Weights of a small contrastive image-text model: text encoder norm rmsnorm.
Rows from block 2 of the image encoder of a small contrastive image-text model, named by matrix and row number. Rows with one number belong to one channel. Each number is 128 + 32 x the weight over its row's rms, rounded and kept within 0 to 255. All counts start at 0. After the name is the row's rms in percent of the matrix's.
After each channel's rows are labels from the 100 images, of 14848, where the channel reaches its highest value: "responds to" is what is common among them. Only what is clearly more common there than usual is listed. The data: larger renderings of crowded toy scenes.
# convs0: expand pointwise conv (encoder.blocks.2.convs.0.weight, 96x24x1x1, standardized in use), inputs 0-23
# convs1: depthwise 3x3 conv (encoder.blocks.2.convs.1.weight, 96x1x3x3, trained with AdamW), a 3x3 kernel
# convs2: project pointwise conv (encoder.blocks.2.convs.2.weight, 24x96x1x1, standardized in use, transposed), outputs 0-23

convs0.42 113 [ 81 145 145  71 120 120 186 129 104  83 116 162 139 137 100 108  95 155 184 120 130 162 187 128]
convs1.42 075 [115 145  88 143 188 157 128 172 151]
convs2.42 094 [140  77 133 176  70 101  73 146 130 158 138  84  85  97 139 136 124 122 132 201 132 132 135 104]
responds to: count: two

convs0.87 103 [170 144  64 117 144 123  82  94  90 154 120 207 117  93 111 167 131 154 155 156 104 139 144 124]
convs1.87 100 [128 145 169 173 131 167  88 148  88]
convs2.87 089 [180 138 178 155  99  59 144 152 114 103 135  96 116 175 114 129 125 122  85  91 105  65 122 133]
responds to: green object; count: two; its colour: green

convs0.84 078 [ 98  66 170 122  98  96 110  70 147  94 132 170 155 102 175 140 116 127 171 111 163 169 131 113]
convs1.84 070 [150  81 170 141 141 130 148 107 187]
convs2.84 080 [135  82 124 126  78 122 191 165 161 101 207 108 151 166 144 112 111 123  99 161 145 122 152 146]
responds to: count: two

convs0.3 072 [179 131 136 157  80 125 100  57 129  98 119  90 141 174 110  87 117 154 130 193 111 143 139 151]
convs1.3 063 [156 124  98  92 122 101  98  90 184]
convs2.3 098 [138  98 175  83  87  96 137 152 111  51  99 108 184 123 159 130 112  98 166 112 109 161 116 138]
responds to: count: two

convs0.32 159 [151 151 126 181  87 124  53 106 134  74 139  79 131 130 108 131 137 141 124 205 137 152 119 122]
convs1.32 078 [123 196 107 141 186 141 131 139 111]
convs2.32 142 [100 161 156 127 155 150 126  91 151 200 112  93  76 125 101  90 120 128 118 194 158 138 167 121]
responds to: count: two

convs0.36 066 [115 174 149 167 143 133 121  67 138  68 101 128 149 159  86 165 157 144 157  80 116  96  91 152]
convs1.36 093 [ 93 121 149 145 119 146 178 112  64]
convs2.36 077 [141 175 127 151 115 161 139 142  93 163  90  90  95 129 124 122  76 146 195 171 110  78 162 114]
responds to: count: two

convs0.73 102 [ 91 114 122  76 148 151 123 107 145  55 158 174 138 201 135 121 133 148 119 105 137 178 103 104]
convs1.73 087 [ 91 168 142 105 190 155 150 108 130]
convs2.73 120 [107 199 171 120 170 133 158 146 182 119 118 134 139 199 171 111 108 134  96 156 134  92 120 138]
responds to: blue object; its colour: blue

convs0.20 092 [145 129  86 107 160 144 131  98  96 102 175 139 170 174 109 120 162 100  92 135  85  92 200 124]
convs1.20 110 [153 156 138  72  73 108 148 151 117]
convs2.20 093 [ 54 175 156 145 187 105 112 153 141 120 107  85 104 146 128 153  89 124 147  79 134 134  80 145]
responds to: mushroom; largest object: mushroom

convs0.59 083 [ 62 120 100 100 190 120  97 150 112 134 135 112 121 117 168 157 158 153 203 104 128  86 104 134]
convs1.59 106 [132 151 102 123 171 130 117  73  73]
convs2.59 085 [131  75 155 223 153 145 128 121 105  89 138 103 122  91 126  84 117 158 103 114 114 125 173  98]
responds to: count: two

convs0.68 089 [155 181 125 145 102 188 130 121  53  59 138 130 150 112 123 130 145 137 132 162 108  90 169 126]
convs1.68 080 [162  83 103 134  72 105  94 114 109]
convs2.68 087 [187 110 137 105 105  74 108 151  41 132 111 142 183 139 155 109 106 169 138 135 125 119  95 122]
responds to: mushroom; largest object: mushroom; its colour: yellow

convs0.89 110 [120 140 144 202 101 140 103 102 127 142 134  79 115 115 181 117  93 144  96 116 156 205  94 123]
convs1.89 073 [131 173  90 168 181 119 122 121 162]
convs2.89 137 [120 132 128 176  93 164  64 103 148 118 142 179 132 133 195 148 153 179 113 147 140  88 117 160]
responds to: red object; its colour: red

convs0.61 101 [140 112  49  59 114 147 130 105  84 130 183 142 108 119 152 108 128 167 132 167 140 146 152 167]
convs1.61 088 [156 184 145 181 107 109 120 127 165]
convs2.61 093 [147  94  90  76  64 137 176 158 163 130 159 138 123 134 175 160 118 131  90  96 117 114  76 106]
responds to: white object; its colour: white

convs0.78 088 [197 126  93 143 119 100 129 177 132  86 116  90  87 190 136 161 156 146 139 108 135  72 138 135]
convs1.78 117 [139 142 130  74 168 141  87  79 137]
convs2.78 092 [128 165 123 159 107 146  81 203 154 114 128 192 135 184 119 121 141  97 133 114 184 145 110 138]
responds to: mushroom